config = dict(
    dataset='drawn human figures in many poses',
    train_examples=48750,
    method='moco_v3',
    norm_position='pre',
    activation='gelu',
    patch_size=[4, 4],
    positions='conv',
    register_tokens=8,
    init='kaiming_normal',
    optimizer='soap',
    beta2=0.95,
    beta1=0.9,
    warmup_steps=8000,
)
Rows from block 2 of a small self-supervised image encoder, named by matrix and row number. Rows with one number belong to one neuron. Each number is 128 + 32 x the weight over its row's rms, rounded and kept within 0 to 255. All counts start at 0. Numbers have three digits each.
Before each neuron's rows are labels from the 100 images, of 14976, where the neuron reaches its highest value: "strongest on" is what is common among them. Only what is clearly more common there than usual is listed. The data: drawn human figures in many poses.
# fc1: MLP up (model.blocks.2.mlp.fc1.weight, 1024x256), inputs 0-63
# fc2: MLP down (model.blocks.2.mlp.fc2.weight, 256x1024, transposed), outputs 0-63

strongest on: yellow trousers; orange trousers
fc1.666:127164125117118113143191106081128111098111087100101126115124154139100111133075134126086108136176175139156104109092149097094163155076119110179156182096170108138136138184096030168140090167123103
fc2.666:146145140151153147174113162097165138136121098100141105146132126118095073095155082105161123166105150146110091145090124037063195141105108106168100179057143142088076162124159141105178109082171094

strongest on: lunging
fc1.458:146138123070165168105095168110123125089135110132177080107112151180158146168091138127156127126084120139161102124097126178078119139154081097090141138142094170140089125137154130119123076111136147
fc2.458:176155124177153116123143104107097197157196166122176177111127124116106122142152149193106182132127119085106138125123146147173124193093140153109137137087127146143180145100118158116081065120133082

strongest on: yellow trousers
fc1.651:116146102136104136177113151148179176154141111134111124126107161126157139111128125155135134063119135136140142102158151118137168185053087118110116042062113110151107142117159099212115139093097158
fc2.651:103148104120141158138156124093116128115112126106137119070082157119110173129108189135130107145139098150105108155075151097000111181144091142127156185134086165113140112165085116086152109172137115

strongest on: black trousers
fc1.586:197140166126085129086175112130139132132180134121159128137107144121150147102122106139139092142114123151148168144106151161133150107151091102096142147160089183181141112137128141115141172130149106
fc2.586:128121066117167134151170144117160139135130109114144165112152160083127174155085131144120167139128107198134133095109113088159131176123115082141163193145151135123125147094143135149032104090094137

strongest on: yellow top; yellow trousers
fc1.129:116093108098140121160208176126148148124111155114136118084080209137076119113095126123170068162112127149098105113099114122104167128114081101181152147120138142107120191125180076123170100069064162
fc2.129:187113128090140102112108155134179133199137106128171130145161183138115102113132073139161161117111091121166122135144056122135140128142139079137087174146072119131124120126158102134157099157161114

strongest on: white trousers
fc1.182:099047188126097190093151150187111110059127095115113132169100172223110170166169114148129153113076088119132146147166136106142128136096136151108124138161119140097156101138175121117148076148157149
fc2.182:123142118160090090142139121170120156100125135101107127146096104077119172114147146101214150159114189151165074094160145174137174157155098102119091083127104093131123114141095102095160132141173100

strongest on: white trousers
fc1.580:164150171101091153139089193102079108089128134143177145131089121179091142093120077075111117125159141117104149128138117140118160116122081140061113173169150130140108108121155067187088105134081122
fc2.580:103158160178153078073129134133138052125089151149094123130121118139112157150157123141115167123135079115172155151063169138120149125181124077175181142087113095164092128056149153166073116178095154

strongest on: handstand
fc1.694:133174140070141092137143140166092122112146137124077168139127085149119086113058108137138156137119101166132170115143088142143177181151146151151160174149187132131094101173102085087116131116122144
fc2.694:142133039109140167080135110167097118178165165145146143134077112041128105124104146114097115174103142162130126193102132119150130156119141121182174134146131120099161102116140136115086137126157143

strongest on: teal trousers; teal top
fc1.340:134117140160129143205123176091067130155128150119158110085124146142188144167149100155170065120138138108130167143151140170140067095120134112164060123168122181082130112189109169086087095099137119
fc2.340:112140155126171165144110155137175125068106116138083207089139128108131160166142156129131094183116134076152189108087182068111102168089087155128095048108133098151150109114158184123141117129158141

strongest on: kicking
fc1.514:126099175152081113092100100106084121093134142124167121113166129130138166234200074105142158147124153132111110190121133123093128142126145096145141088130168192144118172146114145109173107122117125
fc2.514:101114077113153140119079134150160199110125098146110148121139129126127168098078080120101092155129119166076128099174129119124155130101130092108096105153031103182138086115110144147124105144090110

strongest on: lunging
fc1.667:145136111148164151179115095130109131110133125134118169118099130098174154122153156107093150114185174101139089120098107124129143113120144109195101170181136114069174083131119131060103104161169115
fc2.667:124097091163068093125115104119164108154108144160160141106138070119130103113109067114189148131130115176135061096140123096106151127120106071124069102061113134127116153129127080110170127114112134

strongest on: stocky
fc1.39:111152147164170119125133124138102111094113094124152108155114117117113114080092158118063152183107146110125133100138182151094096191173118097143089142105140146148132114103098187119115120116104166
fc2.39:159127088153159128156133157146165133106127032087147177198090121141107119132115126058129120148146148192125154084148135058078149097113098136099117170155138100136135153098145108148141112117104173

strongest on: teal top; teal trousers
fc1.102:187125127145076109102185153089159119114140111089108155096147174142080133080080153136170082075082068091181104109164169112134177124149154147145080088179160129154074174162156113126101091123123130
fc2.102:110152157129147113155134139139126124080130135164105119118058156133156160196137103109118084135086148099126088140134182099152086142108149208136174117181118173128166179067124141155110149116118136

strongest on: white top
fc1.529:140095162081118131150142137134128130117126106143130116139077087133129130134167120110169135141092124124084152097135150135123164119137141096106096175130133139174167148144118162125148145213150112
fc2.529:176151125212135147117101145165181129152085133111127113124091161135116129169160140205092129204148177124098142105081146171212133118092123155147071168120108155092197075093129123162144104145211180

strongest on: teal top
fc1.14:129155124157089113100097165148185107109224201146090125168132122111058213163168066147124106123105093073148051110128081086094044125121152080105092117114164184105119120122112121126111111135148153
fc2.14:067156061153186177121145083119119121158130115116155164173111143094107143134157159081180116136116116179206186123097137079125086182122100130119093134153177132097131100099077093181186167155151168

strongest on: handstand
fc1.180:148108096144125093127164119151144109117115137130126128203138128123073106162150149149097160136114164142129138144120096162161144070164126160096095110146143184117090063138135164153149178152099133
fc2.180:075101123125123085122151137132090136148110084157135122141107065115106147140109029126225142143103087116103110129170112096077133125197140100129134157114140089060159126161109082134165192090144163

strongest on: teal trousers
fc1.441:159109102116158170058137107120053127145147123075148081153111087139128091114082094167158126083175161157113189088215159132151109078155142120164076156144161101144106160115211151078123134087153118
fc2.441:151099131120068117167102098136092127051155090110107202102143147103182165145174084108114083133134152192073108139100136045122113185112110135157121138099133128147107148117093159124078124115164094

strongest on: arms out
fc1.294:070089173109131120077144113124083115135118143109082163116113097105148189130103135155122101120134138133120175153067161138165125196159136145099140156142162126165169096093084125110100110136115181
fc2.294:152100069140135144159158144138157129116136091129103118177074115160098079155072166056169138104152090191169132075123103069070137132112147082121115186112116120146110144126147131178098116148094110

strongest on: green trousers; green top
fc1.525:144114107178077191119092146151105144116147167165107133110169173083105062139119110111086080106139133050178130111112163116111144104114130079149127098148139088103133112035115140148130168123142106
fc2.525:107133116142113109119122144088152094100077104123129075086093091155169104154102133098141117131139116084125143124074109122111130115130146165097194137130147183144108105108136124159116153127108139

strongest on: yellow trousers
fc1.213:151158155135109062066169133145183151125119086112082119154189172197112142146136122110151123120109153130146132189089171121109108099109083146130141108142169147152153104145162073134147076098111101
fc2.213:136151124170146080151093220156136103081127106107106183085121138109145122129148135142117142132138112097093129085121073104113165195120121146177097206113145130114129063113157165101131086127150128

strongest on: purple top; purple trousers
fc1.121:128134129097174140114095124129162084096145121120190138116149119114096182201137123127148127168103177139112177088123126137051100191127098106148084205096176118168102095059151154177126119135116152
fc2.121:107107163118128109164098149164059158157189140126129114179126141166102145114176051138122105139158064135096115127120114115138097155089104081155186141079113176125139115085097092146176075167143086

strongest on: lying
fc1.735:137121099135082156103139138094100132112088114152135186148100076099144084139056132106089157145151114096145110171065142099129161197174095087151157121141113144101074130133173125100144108137114113
fc2.735:082118139123159154115084157184148118114108098150170131097059083151117155171096137070135073180138156130108095106067097132091128045148136095085092134112089114162182103151167177177102097180163170

strongest on: black trousers
fc1.478:130112122148128188112184083145140107069084140128149139145116125168108204135104081066116131063088181141113173070104143088085147155130105099115181137062108085142103163194147106106092090071134192
fc2.478:203127158126151110178133134067061141120180136132158154103125178089134116130143120168163156102169094112170136154089120144187185100095138123236106152116120134161161079117108164161134104137135093

strongest on: purple top; purple trousers
fc1.137:123066075165229100070086166158119168140098111111145110104128081126138138140177117113142139083130140132125173101159131126190075212151131119144107167107140113154167114139070159090089119096162088
fc2.137:032137179110136173174139149087106076111117162154149156033100163106105129111134145159099122071131065135113111115086131120110099137048080141096136157077134137056123119123144179149117137160124062

strongest on: teal trousers
fc1.691:078111098135110151113113139110131107114122157156146144065079133117126122164119134088162142089129189185081172180105129145157083091088137141180136139164155162165149177158167194099122138128142134
fc2.691:128170111082141091104144143135119128115085119100136155130161159138147127170162182123114098193194107116151128103092145088138160165091097112172137077063129132152107094120136135129184154177175112

strongest on: black trousers; black top
fc1.536:123087134167179079184154076156111044122160107139124159099166145114185160178138080109138112164132089148112094187065186092114119180166166110121197154088159118149097134143109135133138101134159147
fc2.536:133143137113114154135063167149099127121169119091155182157116086103168087110162070144134115122105144125150122171143106174073171058075134101132150128093147134149098173143044116197180135120144129

strongest on: yellow top; yellow trousers
fc1.684:116156102127121124124140127089115106103147156189099107126128185169146124146062108086121081171152111040106139140142058150142091141144104103165153086221071118061097138116116189102154103174072139
fc2.684:095146155098117162110182112140136135148129134123115107078078112187192132128172103091128209117110100135134173123141193101060132173134141123058142118124125111099164110139197109123152150156134066

strongest on: black trousers; walking
fc1.123:161123181156116100119159162112136115104169161128043167087123110103129082100135098121171098117173113103105106128116104115109135100161122151105069115073138100083073167145081109087147110179109126
fc2.123:170126106111100184188131106124146123167119093112111107142147096167112106126185166104115108150094180131191090098123139164192123142102129106111149131158061134163076125123154159127100063147105166

strongest on: thin
fc1.633:153100117142159144096158113123122066135095187127115123148091128145152176130159162123078146093122192125100109140171111139144074161178113164106135125150154162179122200144126161121078110162124208
fc2.633:105100150132083138102180103137112215089129125137144139133144147067099140160137101139146113161114127135169137111117079136088172157088138095139156155095108084155152083116117154084112175156128107

strongest on: teal trousers
fc1.675:159122126159097144151166186108119117202187124128069163093155150203124149152106062175129088127191099118139120086120143203177114090184128104111092102162084122161062150216167125129073128070136146
fc2.675:116157174085140149116161168123102135084087106171123147082147186122188145146137117117173088152133099056124168127150155080118057172100130159149144111130125069125136133168128157099177149126099121

strongest on: yellow trousers
fc1.641:123153095096168155164135081114121124072143054092107123119079187137086150149112126134145101152150104117137139149093174107160125186103091143180111134104181082150105092184131146126111144108136156
fc2.641:167103110155081121181087173119142116101164140120072156199159124130112114144101041151138129092132118152101078142112078111132129128113132066140088132116075135123139173121153117166130110071118134

strongest on: star jump
fc1.276:130170087119158177146146115181148130181137156136072138097097152102119139113114151127112145144154115195147107169067155127154164125095150159163142112066127100151153138133131124124097086122114185
fc2.276:054108147116107059186157144090204122117107144125112141133156136121085108099120138116174091100102145147128112113143122148045101147135096160145129209096150180101117135124118141123186118116132105

strongest on: teal top; teal trousers
fc1.446:163183137170147134157139162111128161110134155137057105152109139181148171105114100156126092073129131145114147196109091142201105161130194174119126115160138152144108149114113123147083171127143104
fc2.446:136112132151122122129121132170099123134155118071130181135171149133146122162148163077202080144113118107179161076085142097162112177121120151157098101146119111135147124102165153169119037123172064

strongest on: white top
fc1.140:103150211127152097089131114114093106132115161186111170150110192216094089142117082097123135162042098097155136205120196123158168119166171147077115146187168114128101115131158127127145091130107143
fc2.140:123126108146080140088164160126139150053106110067164126149124102104111103156164109113112112146130172145097181109124144182162182112110116124121088189092108078121181111092093147121112110142168148

strongest on: teal trousers; teal top
fc1.216:120200149148077156151073136135102131116108140108156076078110076156142198105120090154179082096157121181131195089157138203154125127143241078200102146142131135166132110170093092091080097134134150
fc2.216:163179118099090184139150115211138154090134105159140156180124101134115133170123151097149135112159138118141111138100130077159148173101076156149087162104131128216136121125141207069150145093122121

strongest on: white trousers
fc1.550:171130167107122120084112124109102125115117117163093154111123124177130122138150049099112155090175176111134102089130082094161136124126091086104162179143127116102145140137120109218117092127078102
fc2.550:060138083156182048097101149124141130145141095151108119155137040105147128151141189132120147176092120127088122168116117132072170087131118115142187122084141127119132119120139152078117080134145148

strongest on: star jump
fc1.556:127190045089146127095112122079096145167154105160171102151117132118126079133137160168129148098076104202137128092118199105114173104135111158169137117140197082102145107067145162105157117110100161
fc2.556:093101097137152138174136129190113176130154126145114135190165091149106111140119106118157147165120080090160124117107111163121162223111110091139192077084114162131188162135134107146118069200156122

strongest on: handstand
fc1.727:159147086124061131184123088163106116072181121100140120138144123099119085141108123140133116173140138065168193173153136169139161076138147125155160091165147098124160168072068173166195134138120134
fc2.727:149135156081071114104165190129177127166101097169130116126074127151137088142159135058178197163127168150135144141118093039085122120108141157066164086122124118104115093150112180173133129078081097

strongest on: red trousers; red top
fc1.37:158058169123187130117145145133124198099125089076180167175114120122150116167155089149135164158143179092085156167115136105085088127137077122080066103046152104152083085108172132122140152130167130
fc2.37:155094141108076131149082132108160154117147134128142156157157136131092133163158073151146081175110114155079104131183123070067126130090130104132138089166150127137118163121157176122136160182049125

strongest on: brown top; orange top
fc1.101:105121100130099194116149105093118113103132141099108132167098154111099110136099147104099113159162127143105118181069127160124139119121150185120193091126160081143122197103115052151164101138117164
fc2.101:105135157107174121156130121111146146112130124139153180089132120144126113121154179142080153033062187103126096106122136119079158186057110130162097178092103185084118182117189126128170107111170168

strongest on: orange top; red top
fc1.265:096124136142127142165173134165127126131167153143160115099140171134169156164133109105106124178138125118088107183093139066079112091092084174153129146111104130093086123118174103130138140169177142
fc2.265:176116114075115110193136145119125123150143122076124229125166132093172077079154103149206087090137128095181054137088131103054152144082125124141094125124141124110129146162131157156179130136111096

strongest on: red trousers; red top
fc1.440:111067103137169164137067067091108140116179131167160148150145143120151118139108130126107161177154199116088097146112128107119115081118121104117155099099157114119155097114116101124160137155130163
fc2.440:102123155100130094067103133115147149066072108138159115104127130152145095138119112126140162144119127093108224157115126102000157184181091121182107142105131088192147115107097150137147086171129106

strongest on: white trousers
fc1.312:134191125169194185116126138131109109142068156096108078124131106147083171100085118145102088087148197138160144174061114114168104103174150130077137145151178144068123101093164151110102123140120144
fc2.312:124128164128100130078141160096163128112142082106140146151119031170099103171116134124144179146089074138163082123164097172187069113159125123099108161156078139142157152178091148170118060140130130

strongest on: handstand
fc1.570:154128157105094150177069142123088118179170147089105148157069112126110110162116151136134093164115149142150105162183121140112113149146118129123125116101173115071147040161107125146141121122102104
fc2.570:162171142131133104125174085157112135112078098209144146113127173202119062131100107167176122126160128128104112145156090065157131145133143185125104145148105113072095128163129138173158111121150151

strongest on: bowing; lying
fc1.417:090125130095062104158130145088139119150184146121102118160111107156095110115142154174134145133127131126144093127129146119117082124162064151084150145118154131095139118133126190125113145159148085
fc2.417:178119084125142160108154115129170135099140063143186104124094172205136062156097107147171091192068146115135111140169114104162103091160117148089118191093139124097121070162141122130103134142120171

strongest on: green trousers; lying
fc1.79:096153132120065094148119112103167086040101107184154108117094170089105103149091165200178139057171145113090194135151141122140169130090096162135101084150104158125120098166133153126155111116101165
fc2.79:140138132106114139136136127137111082083170135120118133121054093183120141205116139088108089126140116185114084149187122143097116154130150110144161155132148135106123149109115117136122135150155128

strongest on: yellow top; yellow trousers
fc1.357:095089157090178188151111094131144135113129165120135178168101088156154122119122137163117029169140156118141152120129126107151151109085077178121091111140129086100103131082183179146116178144174145
fc2.357:149129092138122111119157160115133087091130147129102118081154107134100076131173137081090173133140113063139094102073124110064116140107144136084104108112151149106086099104126157129206147097079117

strongest on: lying
fc1.763:067104094147151120116100128137048141150113178116098118199111068129184154095157157105098122141145080168121173087089076142228145145190106134151139147136131071146101088106093095055128179185133129
fc2.763:142097165144148151168138150180117115185138131164110088113100149167136139086164104046147083108106088100154163108126078130127129054175137113095044117131074137054154142105136154148103128150115102

strongest on: bowing
fc1.531:138139117048131109166145077094130090092134165054161130183120176140106108122133095165148097132117115130136165120156122140143138168166170153090178173104127144125048075090108104118152150118169118
fc2.531:187083114122143099098107142137197105133082098145163155076087137195096069085126080124097114161115155132116101068154132103147125110099139129151072195100125141123137143148125126159100108140148180

strongest on: lying
fc1.707:210074123167150111125117069174130089128131083157166176069101085106076106125128107103105172152110159102073162172101118136146113103125075180143083153138161134109224106105139107136117158097124123
fc2.707:107121123125160148119141192137150142095083083151072157110204141142104108125085097161150139153115087147176125091108111101076176192150182153129122113093059102122088113093159119130140153177052116

strongest on: yellow top
fc1.681:190118139147116124157177141090191125161188134157087108095130087117145133130151154120149131109151134154124087109175164111136115118122093125121152084148123149088168195102122138131120129132134104
fc2.681:121090154167054179121130152127151097093079125141074161153127125143095130133073102154128163104104101120077123089154077121074140127136189093107166174112163135130094121154111127098145140158088165

strongest on: orange top; yellow top
fc1.136:068121122091132141146170131077117133123185154146098089138083128169053155161144083096128131127181089150096125099136182107155082120099097161140087187143198155135160124143173101129152161132135155
fc2.136:175158076136091114189121141142116127156104125145121187093185167135154127144139116113169087099128119136163109117073114098039162188133118125114128126059117135113127144124120123114109091085135081

strongest on: splits; black trousers
fc1.255:176105089132161139129147102125107111145121103187135107144112062066079165067143109127123141093121178110140139113109099131178150116138139106163181143163090111103118092123091126115106151129133085
fc2.255:123089116131193162168158099080095162096181131107100127128096134091103049177114155108144118113142100124111175161175201181112117099133131121105119163086114078101141131111123146126125161130167188

strongest on: brown top
fc1.375:112156109091150116144142159146152110163199206156021100109147123108095128104150078131109123060154105129158074158044151168211110130099156129119116129103113132105141140128138077167180106115047136
fc2.375:104172126165155130150156173115169120146091086097114146109097147159138107094099120125165177143093166188127156096120082117135112178085086127168108157113157146061148111086066122136149127132162116

strongest on: red top
fc1.360:077131109118174164170113130069115149128067137180163162100110095112164124189118137118134110120086184085119171127119156128152062155116126160158116078138125094104123124070142154134110114094140158
fc2.360:128129103169063066129120086130143157141171122148087151135174143157166125110124137165108138160186097155120131132131093106054113138164167148075153084152159116111155098146186109179130181116085133

strongest on: kicking
fc1.211:052090146122136121154079143101144127119140117142106064115099101108142139123070124101079116156097119158205100113166139142080134189125154082131174100076181105105162092153154132116086123124151152
fc2.211:228182134108129123155148081160104128173141185130108164163151123042133132100090159117165100108128127088145127104074105106101115120168170098132110149121182117101087125098103099110153096129108116

strongest on: handstand
fc1.143:121123150110164107160118212145135105082169169111082204095115126132115122104100100148091139088095130111100121125074163129107124209111160106109108172142141146086174141129129133079092134122155166
fc2.143:189157162099161173141117092098113130172178087130089122147121127123124116227156173159076105127131097155119067097093130137113135088111152094102151129132121118133096130138065112158134100147122116

strongest on: white trousers
fc1.712:109138128046133093102110172225132079133075125113147149116120150098060112143147131156103120134094051093106130121069171074153143165140097113068106162083144158101130066125136126093112063132096120
fc2.712:105162157144109156113152140127118194092100131147113161139146099186096120117105045133130180109105121145046110101162074168157103106097145147170165163160140118161134113170080135158128160128119135

strongest on: teal top; green top
fc1.421:119171163119133121190131150080168072093176093136100120123114135124121141145102117155135083163109118040121160111152179121152149124187145172071112144215162188164092178146122117089086150106147129
fc2.421:157168114127127144141113143156109153104097165097135153119071143192118131144213116153149089132161159111136173125094198145184093186119097156125123091132125104123128084081050189169116148136127156

strongest on: green trousers; green top
fc1.755:140146133095114171069158165144099148155159140088041094118122130123084109111135179150087107120167112107139097148088183134114141126082153141175117107140131161153094130137143124123078112116093145
fc2.755:145152146155137116184152157133145083084077141124126177152090167155109176111089085126121135115065079147146100115150097166077110182139110107179179126141123156057176142110127124145166075130112095

strongest on: white top
fc1.316:134118172160152104099142109155146153136104099135102109129105181189113148172102078161133127103144058106067128026154109134103098095179155134101096149123119146137135128131143079104150138082105101
fc2.316:140114150142092043125140168121108158110131151066123123153134137137100140152129126111091123152171158100059141130180140174076185151118133132088154105133122098111106123095126127172091105158128185

strongest on: stocky
fc1.174:150102151157085149124152096138155138074150083094138088159102119161060160132106149130118146136078120107163142122173144076143145128126080147155106084084170147109155164108086126159110156116080188
fc2.174:114136108140156123153179143118158130083114104126144154181104115096096164125102117092143129158171092190124174128145110073071122167148135079153092092132170112139100100125140139086180162227109177

strongest on: white trousers; white top
fc1.538:135093133106168125187090157046091177144132150097104094088110114128098131100123141156152171145181140060175117063166098166147156119143115084080158132042095094139162171127130144119072099116078049
fc2.538:143142122141053116148148145114138114140122084115163104198125138089133113163120140126179100127113178133108064090140119146085177102127183101125113054145141108111123112148143161108194110094054152

strongest on: purple top
fc1.495:099083103128115142157135066105067132144151167090194162130116105125124135212152140105041153146130163132116175132133101097104098144125073106126131136119096078161137121107122109079198155153151134
fc2.495:110167190109078099150130128129129110116099177083111184170104182168139146115107092112090051109122111152133126123183139122088100114136157178150198143119131167122169136133152125159143132115117146

strongest on: black trousers; splits
fc1.207:166129077162137083121157130101090117114122104090113089102144067103144137123159140092081074130087122170125090112086085071143142113146159103150152111163157116129127127193139114141122128142133166
fc2.207:142102151147135160120140103125110189119205139096139101094121158048126134112170125090114112166107194108188117122155157204067116116162125097124081145082123171112117134099087100069110134112159091

strongest on: star jump
fc1.682:107083132131144164138143123127150106139139118100140112148122152158165135143114169118151129098112134138166132093133178125128116084099162087159140147091146079128109169152098171148207072100097176
fc2.682:115170106129102114191132129116130135143167102168174099118121098121091083108147092124141145118159131097140128072147093127084147122100133152139106143095067182144156157146158093091133048118168151

strongest on: splits; white trousers
fc1.55:148155067102111124145137038089138140158113115109155136087100188137128184060174148170081095084107068079095131142096113119186168161108095118149095113093109125156073108142138136168138085098123146
fc2.55:146106098090134104129178124128128114083119143144120105107103141143074080136101062063140126110168119170157138093150107115117142089059139138130131151128136166127172193081157128205138100084094193

strongest on: arms out
fc1.761:097131154163076128087105157170153160057135209122135211119111128146090131117122166158086104116117103126125157105063144169175127080129141085132098130165111109071194099137121109068194116081147139
fc2.761:058114159071120165113205150128176122106129102190125133181117146128138153156148136128125162124138137175110175145100067179141142107106177108104137119160173092117097094094094155149103129138135137

strongest on: white top; white trousers
fc1.762:137126097126149109080131125143119103112086154088065161133113140149149106131076147119151158149129106112093136078085163098142191049123140121108128134172098132178191132203156143117109122195118083
fc2.762:101172106153017127156159141086136155118141086152176094125101146160122109101161036134124122152112154140091154165116193179180111161155124154123093140155146096095121138043106138126095170185140192

strongest on: green trousers
fc1.192:125202179157097135151164167103159125171133122110088115130106150193127135142140097136132153087166078166139118172062119123157092109183187141099112094170127165153118136180095126067029159146163131
fc2.192:148178139155146145126131175100083104134145171104116159090125140141067118208153064163118073124175126099134143116070158140161100101062118067106102114114161120153125169142117197137143135100132138

strongest on: teal trousers
fc1.34:126110174176082136151099151173127132132107125150194110131178093149073147131130097131140177162136135170139075087169135133154096154149105102143111150156089202161164163139110046160129117079156120
fc2.34:102110087126137140151133105186125114086110098195074109165137105151144169138122128095121088109120073112149172188114095129137127067101123148181126146113180075122205166117134171137178155156151131

strongest on: teal top
fc1.760:153131115151075102178127123099127121142086117136130091072120116119090153164102159120152086077106092201107143181122144138147145073114161121084147163188135129150136064115162138146134087103123069
fc2.760:150113163086074126119135154173139106170115144093160141131173056114160146118165126142163138160124097099185118138142122069110178129171189115165155148117098141088139074161162151060129108128151155

strongest on: teal trousers
fc1.537:085072111147096102106148127145129108108129173054122100077106149116091139110128103114167109168149164130119083099240167094149132121164129123129077072119153156177142080143115125127138183139096176
fc2.537:039126154126165162153110148130122129168109120132172111109113101154177161180130152079085154144136140134114146144064109096108104130071125141092154191115103169063100071119092119081175141057137090

strongest on: thin; black trousers
fc1.164:124152099135065165127164134148138109121127147112134114125088108143094129165100155130168116066152117153120155141107136155147140094118135137157094130164133179149169122154110181129098143144098133
fc2.164:158122129128127175149125107088121208121106152150131101053142149125137156142152130151070187115088124134127121136146165082123122151106124083130211132134112129185138126136136160066051127138126128

strongest on: black trousers
fc1.259:153094083148095132106152122154166194190072128108121081137145163157104087150147114099156164095157174113148087103137156095207087109164118121140097077167103122129130156113169090150133197100116134
fc2.259:149118116108160117184118125067133126108164136116157148098155124190089159117124147103162111164139088092121101121106116134092197136135153166100123132110085090113120138090075161106084190131123091

strongest on: white top
fc1.708:178103118110090059139120151095141112102139138173096123141124099172148159190087086124173085108161150192090170150064163132164104132151158149143122073113177108138156113143166119133077141126127155
fc2.708:120119122135135152066152166158138054143099160116100175138088096110141151037148139170093109156111135115174089145132181176066189136143120040157130143114085123128084192113107151149122108181143123